From a checkpoint of a small multi-label audio tagger: soap at rate 0.0028, 39062 training examples.
Rows from block 5 of a small multi-label audio tagger, named by matrix and row number. Rows with one number belong to one neuron. Each number is 500 + 25 x the weight over its row's rms, rounded and kept within 0 to 999. All counts start at 0. Numbers have three digits each.
After each neuron's rows are labels from the 100 clips, of 14848, where the neuron reaches its highest value: "top examples" is what is common among them; "loudest" is the band of the loudest frequency at the time of the peak. Only what is clearly more common there than usual is listed. The data: synthetic speech, music and everyday sounds put through simulated rooms and audio effects.
# fc1: first MLP up (model.blocks.5.ff1.fc1.weight, 512x256), inputs 86-171
# fc2: first MLP down (model.blocks.5.ff1.fc2.weight, 256x512, transposed), outputs 86-171

fc1.104:476507513561499509498519508478476480510469523490562504517490526495506491530467530500540518545548515494479515475479499512502502508558535477524512492473463513527503515509493523479445487466457493514503498531485532522518471521505500491479523518501518476512500512
fc2.104:487495493503533476523472549477475467530527470465487512463536494518502525533499509521545524503463453492447524499560504475488490507438517511530503513512477551560517527474511500536475475517550456499527484468523516478457530528481496521462493531481481462476505450
top examples: distortion; speech; number of effects: 3 or more
loudest: 500 to 1000 Hz

fc1.490:467499461472473494530484489475498524558501544465504516473523512457514466504451498466503494535472524504516473489496515500485465517511493525491472451517461501484527555500485505509547498486454488463498504496498511458511474515479481517506489495486495483511507503
fc2.490:521509543477513523520476486527470528567503471486516503533494500501462457529473545504488528501543463520543502478506517495515498545495457528493473522489525517477542528517457504471507517486561509498466516511498522453533508493524538497479502468492507471493519531
top examples: distortion; bit reduction
loudest: 1000 to 2000 Hz

fc1.247:494542506441468478522501439465493531490518504539492519514497492502520451517513520485473474529497490531492513457518465518525496504496496505466543536509491503497493551506519472499540498492499490514480531515468481512531478536463481473476506509472481535475521516
fc2.247:515489530513485473505501463508478506482498502524484499467508436453476481521488477528511510511488434515509504507475506552514499525487483480527508551530553514496486532469487533502522500500492516450473511482491473543462511498507482503465528521500529480502544494
top examples: short reverberation; everyday sound; number of effects: 3 or more
loudest: 1000 to 2000 Hz

fc1.416:501497505523473478480456514468505519512507483490524473529519529507481497490456530480485478498516480482487471443493495514479495529513478504537467521516543524542495505491490516472537511501483505509501507496541489480515556494498510510522502479588482492460519521
fc2.416:446469530512526505484497476478529471482472528485516519512523497558474547486484479499492482496491520523511522468485521486491483511492502502451504540461480536518507507538506506489490528545497474505526498485476473463556493505493500504564487473529483485519527511
top examples: bit reduction; everyday sound
loudest: 1000 to 2000 Hz

fc1.462:501484511556472505475523513473530488548538503499471531489510518500469493492479476536422477495465547530526462456491490552493508446489501472493505476479524509542487482492472502508473498495467526491449521494478491461502494462481518506459501477513482510490448501
fc2.462:486464493531448498536502526486508495492482497514514509569505544495473481511467511533484509493482484439513478497491525508535490505477511488528480455503515482505453479515507512529517474485479507474478540472466531511509514490481498524502542474457520541509518521
top examples: bit reduction; telephone band; number of effects: 3 or more
loudest: 500 to 1000 Hz

fc1.230:498526482497499519501475443516475490457486501523508521471477493516486522566464560490495485485509490498472485507498473501507519510516491498499527490462530495519463512539502532501503453549513480544513458473484507507507456493456535507451522518444534528487514546
fc2.230:529478518476521571502491498478513500489487506531510493512523536533478505461482507496442528519515491503495472480496477548508462491489505495503520547475501477503486463522505536541448524523511500505490530484495442478523474506455468475507477511513520467511491475
top examples: drums; number of effects: 3 or more; ring modulation
loudest: 250 to 500 Hz

fc1.345:489443551477433497506515487497565518497510466471530485511486452512498483529496509544487488523511490512477499493543523545495519531516520499476494458514504450481463482456487477495553540508524498511556510489517511522505513540515511510524535533542501463545499524
fc2.345:480525482506532528483514479487528475540535566514477541487499465507454472530530456484482518497504478490509447519471505519458517494540536476526505492499511517507513517500512487502524515526533482501499524476519540485536493482492504484485464524508467535532553497
top examples: everyday sound; echo; telephone band
loudest: 1000 to 2000 Hz

fc1.299:473481490492503498515472512502517491498477507481495537506494491536552515535485462471525509501503507547511476481525478514457508471497539496466540512516502478521549483501479520498477526528466458502497522543503470479494474504493508473536521538528538491463539541
fc2.299:529496505494505461524497498480505497511491514518517501493513480523465529515529485507548482484477458487487528470511512507537502507537540505496519484488449496484484574450491476470470499506501500516497537514503516483508463492498488535444498547484511533438512502
top examples: distortion; speech; bit reduction
loudest: 500 to 1000 Hz

fc1.55:468496536513476485514508511462549516491490478502495545513515434482495499473472492505479524507532455517494487519472487504507516533499489557483487514482514488538523496510490502504496539468453444511506565541438522494507516487541482503491496495483515545485522515
fc2.55:531491536513522468531490462494523466469471517492530516463496513443452502483480457495541539518458496476506484489521495489513511495523490508517474497529497503492519496568492477446474494486500490536480474503502477450491502549528479480540510487532518505470527502
top examples: telephone band; number of effects: 3 or more; echo; dropouts
loudest: 500 to 1000 Hz

fc1.174:451492527553488498451542547507537567504483527477530465490513505459459503560511474486463471528437521480471483481501499505478504513516462551552534497501471488518542498520516455538505517469502510511495531485482497486507539499473463497459498484491487503564524493
fc2.174:492487495513485534488474530463497528501493488476478521441518487542453504439513420489514475491515465491518490467482503504468536470526480501485514498503515520548507488534491515493496465493469462528479486525521500518531472497479508493471531520535518518470521498
top examples: far; bit reduction; number of effects: 3 or more
loudest: 500 to 1000 Hz

fc1.236:491448507502478470519533496465493508512495504511467508469496513522525502545510492525505506491495484496499488525493504474509502481527509506548518490522476531499481444507480535468554505496467525491518508551481512517518487510482523484477539528513545493475507470
fc2.236:510525479524480487429483499491480513494468521485503460470507485516497505495536507567481462507464500514482474543467507510515503511536473492535502497488494477495512489518507507513534476498505529444544475488470502522492520489505503447479469481500491540494441462
top examples: wah; dropouts
loudest: 250 to 500 Hz

fc1.370:472472497523511473497474541507482547520518535491458529489498513487503516487505470494487547532507505508513498534492512526491529545518485521488507537461509500487489528499485475554516463492524483501456508467478537472494512521479471497504514507466489439445501441
fc2.370:495427490484507494438495529507491510484488516524537475540504505475483468511530512503544492461466494466546482493450489519514505466476464492478518456476540462482520531485479526480516484506531495493531489489465533502483502512538490506488485495450486503468463493
top examples: long reverberation; distortion; number of effects: 3 or more; reverberation time: 1.2 to 2.4 s
loudest: 1000 to 2000 Hz

fc1.509:439493534537465523463466499518503494492497490503483496507483533494552444505510465518520504540461524475532458504510548497492508503511548471556448508536502506499498488468472475517548513514499455535460531496507507481507462516518499508546502521533512498485477506
fc2.509:495498542475500483420497456507518483528523529474472516508485470517506508520496531499496472522496488514513493483483514447501478496491522473511483527509502473509494455539468498502544518485562484522511478487503530492523498482506553526512465539478518505518513470
top examples: source: band; bit reduction; number of effects: 3 or more; wah
loudest: 1000 to 2000 Hz

fc1.260:494531509530491505497472505492479520491492502501491518455501476505507482533505454510472496532486455533474475470469488512499485479479484529524477482463483533524483493480528491499553528484497459538504456515520522534539491521504542522512523517552521508496491504
fc2.260:465486482496480472490456498475505532520493530510493527551470512506484498510479467486479513482495519510452482528490451498451485489489484461536500450478469486457482455499484512501448445458530491511462508490511527528556478496455504475525491476491534504486474484
top examples: band; bit reduction; ring modulation
loudest: 250 to 500 Hz

fc1.239:517496540447516501589523497486509467499502500509511535429491492510547482474478494525525454524518523493486485502507486531421476501473508487535478515518517482514486498524457464493507490457472489522484514514517495494488489482513495484543520522520524475521486516
fc2.239:514490533475517493515493468480500506487482520497520509494471431510458529476489509528443509512500500527522500499527531539577519531514484523512521496548521492475519503522468511485519512513510476526507505513481530472480500468457468495512465439462510485521538501
top examples: everyday sound; bit reduction
loudest: 1000 to 2000 Hz

fc1.391:493493506506475502465527507476475547558478516489481527499496514531521461502494509473487496528515518521481489483474486536479476485485505468459493481463471457472490526481512526541525487527532560483468450564517520506560482470501503526488518531540496510498520468
fc2.391:497501480513503471533471485502487513515500506525471450483465524513492479489477521501571514480518491469477485484483532491514513539456494472459502486516502476489473519514521496483525495561500486445477522501498509486566471512489468525442495474492496515487500479
top examples: echo; short reverberation; number of effects: 3 or more; telephone band
loudest: 500 to 1000 Hz

fc1.254:470514514531508523501490489522498490501494512479493470514507493499438484489433501486506502554520493539479506516505519519464535540510480500474479500510442500570523450530495504467501501490507466508486525543498527491504467538546509484519511482524541524483529571
fc2.254:463468500494489522490478518544528475530509533483542494467480495503504487444512475540564510498467509506463482528488505516552504563490505508471512522487484492497512497457500488512503498508517523463447508486509512521510479515536493523431474532481532502469490478
top examples: distortion; speech; number of effects: 3 or more; reversed
loudest: 500 to 1000 Hz

fc1.222:460530504534498501467489496494509512498489500487538437509531511512515494458460474483497482523513517488566500502503551507506480524482533530520531492541549479487477468454517525558525486479492480525491493510482531480534535446493492485462460525507528484495475494
fc2.222:496479467522484533510498504490465489471518466514532494511510466469512532501480540469518444456500500522522496477558511463517507457481554488543510454478505551531481482483476520518518491451472544527543539481494478482446457483455518506511475456499498533463489469
top examples: everyday sound; long reverberation; tremolo
loudest: 1000 to 2000 Hz

fc1.137:487455504503500482450481460507522495491478503511472531491461486514514524465502565535524481477541463476517502467523462504473557471471494497498510529467487514530513506493526526472542515529490469492504486485505509538465526507507500486506534533464487493480504525
fc2.137:532482501501417525530525500483494548481504539521528478534466444488496494512495533467517508468495484515518492513497533506479510501498522535498526526521502488490496487500505512531518503490524451529455451451485462535535504516511451539499514504512489507474509551
top examples: number of effects: 3 or more; ring modulation; telephone band
loudest: 500 to 1000 Hz

fc1.41:493503527477484483447490460483509463496523502473509469425486468557512511527514501505487481508516529474501502546513493529466520480504514474496495503536541444480546526535507501508501554517525505561459492497514523559483498548504482518522473480464511486501495524
fc2.41:452483477505436519489487489529499496541542469471495465500526489515516519547502474497469495525497517498506509568482513459489512516545525527542518523485500508502482500480509517542513511505520502510489496446516502505563466481527489505530532486558507554511500538
top examples: telephone band; bit reduction; number of effects: 3 or more
loudest: 500 to 1000 Hz; 250 to 500 Hz

fc1.77:478498481497506501493474483480520540507506506504533531509501468494473472495502513490509503475534549492494532502516535454484508488475481555529518512485479460523464495515514474499521506477472492499503506513478506477513538511544512473499483505487538520490555504
fc2.77:492479502515508541503530508469542478506541523524496522480495529496470541532487463521516499461471484488506435519485524508544506523490503476486538468526451473523517511488466487514525489516529521499472503495487519539479509501528501531492530479506515511508464492
top examples: dropouts; source: everyday sound; number of effects: 3 or more; bit reduction
loudest: 1000 to 2000 Hz

fc1.287:487482530508517489482494514458447470505472496445497539531535526538486514544512483553512451497515504543508449489524496538496515465459474520471507501479437494479507512500498519496494477515480522518467514545521507538489514503479507484525533511504502465485491492
fc2.287:473492486554502478494485541503460486495496501535502519501486499532487506488505459533580479503464463456512500487474524527517539547485466506557503464477553482460503538500515472519491498528501473478473475465516507487465517489468495509492461544484549490488510495
top examples: ring modulation; number of effects: 3 or more; wah; dropouts
loudest: 500 to 1000 Hz

fc1.414:475510517520505514494487497447474504480473490513524527549504530521529488497520553469471491524489521537484491489480492556518527514512544496474503472495488512496477526549506488516469479500538513505506488520505526530466476530465423487479496505468529511526479516
fc2.414:498491519465496477496508473528505495530473500496490533508540484521521546483525495511462494506508499499513528480530520484517526512522481536534491497490509524472508518455484531502507483530483496508467430479525531533450467524528455511508529511511492459528499487
top examples: distortion; number of effects: 3 or more; telephone band; dropouts
loudest: 250 to 500 Hz

fc1.398:509455479479512519490469513471499523512496529484476511499486504469487492462502531533504528531502553472475501495489443458543525518481478537484470472494540466506521507512525521512526548505443479543522530547483486523517467504496531452489496467530544487490466514
fc2.398:482491517510507504518493529515425513511523511501500485514523435527488495500550478480518492454470534471500492511531493562476459500511508499522495514490459492550486520473512520531490479515499494477481518488487521506518462493506470540510494495482491454496452494
top examples: speech; bit reduction; reversed
loudest: 500 to 1000 Hz

fc1.441:513502479459485489548539524480547527508506484476519507460440495515531479441467490508539524526511493516454509508479503537531540519550517514543516460517498560496502481485506517529498481533475506502469522520459512451477452502485507509515526479539534503475508489
fc2.441:519502535518511507517493465493527551489475526498478495491520531459542486464504484496479524445513502483447484541505496506542514533518498467529492526490509490524496487524433483512495521520500436510502502515499509548460506504525529469535518472505516536452506482
top examples: bit reduction; telephone band; wah
loudest: 500 to 1000 Hz

fc1.229:509473488485477563500504505474493483496527507486539484518487459513514522528486479498493524555499494452503493510508502523545553423466462493510497453456448482502517456522526487499501512510482509516488497492528494522504490551514528483471486472529522500520515491
fc2.229:478514537466493557440484564482512500515501521462526490502509480479521527489508499497513490479481491489496498492499549494516478508546473486504525504504475522485496527497545529510537539495470525537533499535500496467492521492534473496470510493511439440547531463
top examples: long reverberation; everyday sound; distortion
loudest: 500 to 1000 Hz

fc1.359:471532513475503481517486471449469498478461482515483491512498489457504452518519490466471513521490489546510493511495505502507503462510493515545539496461515519540464503497479553550464509467488471524454507453495501508508454498491459504471505523529505504500518521
fc2.359:513499474488496529512517503521478506493511456465478488463531537439495453499521460532484517518514482537507494528439470460468551489463542463495477553465470509518515476480495485456494509484464479492463504463499519476544498511516473525477524523532489528508538457
top examples: number of effects: 3 or more; everyday sound; wah; telephone band
loudest: 500 to 1000 Hz

fc1.155:508501478534520503488485506467539491467486475494444494480509495493558495482513535520476494526493517526539528540559520505464464472529521521500497535557501491493518470559483484529506446503475458517494513457551485522545472482517500449479488570505484477515523488
fc2.155:477472527519518507503505499571511495499509470458474521481486534508487554525468459506474478517533467488495523493504517514547519516485516532517479471500526488480511479476446459450516487482527533523483473520476490507502518489523493505476442502455503463460487536
top examples: short reverberation; everyday sound; echo
loudest: 2000 to 4000 Hz

fc1.274:514492503507487511537483476514553460518519522497517504530517489506515536472487473496495509530497545489510456494494511490501487515492541493511526521482491493500473504495499481527484532511498484509500457510467503526480510472480482473507499526500504476462467501
fc2.274:505479489484542485518530474481497515517471462504467517486499528496504491520478517538472483487526505504516523525483482455499527527500496468537483511445465528447522502524535510538516530487486518515506496559489531519493516513506546519496509530516489507510475512
top examples: everyday sound; bit reduction
loudest: 1000 to 2000 Hz

fc1.392:480505474510525490490461508530497448527505474513506477483529522507492543495500444536526510490500509518500549499496498495515542465540487513487451471462501513497487514534531481479439544471507486491487541457497512485498465502486540475512491509456539505501514552
fc2.392:491466520502484487516506511490520515478491506460503507538515524498475441528542473475497501465516461497482500517494544532504527499483474446438494488517534517504503495502494521510481510496505484473478495530510490442481513465489511470463475461507528503508515515
top examples: speech; distortion
loudest: 500 to 1000 Hz

fc1.16:526460539488462495505471507452526503540535456484502501475499485510522521504505464481494496485501533539514463468508528513506518498549486499581535503453530523505509473480477461511493518502503504493479514491505504545467485450494488498484521516503489479514476477
fc2.16:495486486509536501520516454506530527508516515501539517476520482525535480466506494488500482505499509491460480560502489480510478529482497497509547489490492476463503502531476478549512444491570493518505474525531548503474511479494455534505552465505522554484519488
top examples: wah; everyday sound; number of effects: 3 or more
loudest: 1000 to 2000 Hz

fc1.395:517518483509487484473517480481520501466480513497475513493532459518543517509469490484510496477494476507519472553485506502545525471514541498503511516500472452494485460463501484524467536504535493469519461505506504457486526486434555440531505498458528547494478503
fc2.395:522516470523536520500509477501460492505485469491485485471487537507549505571479508480473492491504477481497548524485455476534503458547502469474505526468477537493475516534501493509513517481477509462518477497534507471513491495499502485449526489543484548455501467
top examples: far; long reverberation; number of effects: 3 or more; reverberation time: 1.2 to 2.4 s
loudest: 500 to 1000 Hz

fc1.48:479524458559458478513494494503524526567516512518520535490500471505521515482472485506515501514466504503471500514506476489516464561514520556486531509520530486502536438514492478521479489487500537452488473481529523490469515480536520498533511507494532515511504508
fc2.48:484518511475509446541502531481510465520482498496496518494483516509501450492481507530464475510500502492506519535535496466486470470468481524451487449528509490525489567515478519481524491523490488557504488548520512530511517491522487486494497500513468507513482474
top examples: speech; distortion; dropouts; number of effects: 3 or more
loudest: 500 to 1000 Hz

fc1.138:477491489503484505523444528498463502484528461499522556485469498461507553535480533540519511532481524535502504505477494510520502474466526503467490477545464523471509485475475492547525474540486512447521521453504538510507474495528548505527481488524509513471483453
fc2.138:500486482452514487565501528500509490471543469463485488491500517486531497506530487496496533505479510463537513529474530526516450480469570487445495519499521494438464482469522493504574559542498464508477532525485515492520507470514494515473479487534517495510463521
top examples: number of effects: 3 or more; bit reduction; tremolo; distortion
loudest: 4000 to 8000 Hz

fc1.380:531465525486488506493512479455558510509501520511518517570502513491539497503463509521520508494495554484488480518482473518505462475496484522534561486470521474478501473484497468504490546504474472506511501505527474514553510460509461522504515524511507459526477515
fc2.380:512496497451527483470502493471534501518497453518512513536522485502499499538466527475509501470483487515492485534517509505490512499501493529462492481463492500520513539475541505518501512467495498528503486541511529452496462471463506465466479502496539512514471474
top examples: bit reduction; far; number of effects: 3 or more
loudest: 1000 to 2000 Hz

fc1.9:480453488471507471489515538473515495508463505502475514468472495493474493513508527505502483541491528514465462501465534476508475489497560487507455508469519528516519497480518514524540441495475473501542456499538506493503487503538467538476459512535474526489454505
fc2.9:485503520526459491460465484513506524507500516495500530538515485518498477533525518524489530521522487505505523490514527489422507458490444479566460504497479462521502492556449476491481529481534500501499563496501528498525526495427494517570530522514520507522486506
top examples: bit reduction; short reverberation; number of effects: 3 or more; wah
loudest: 1000 to 2000 Hz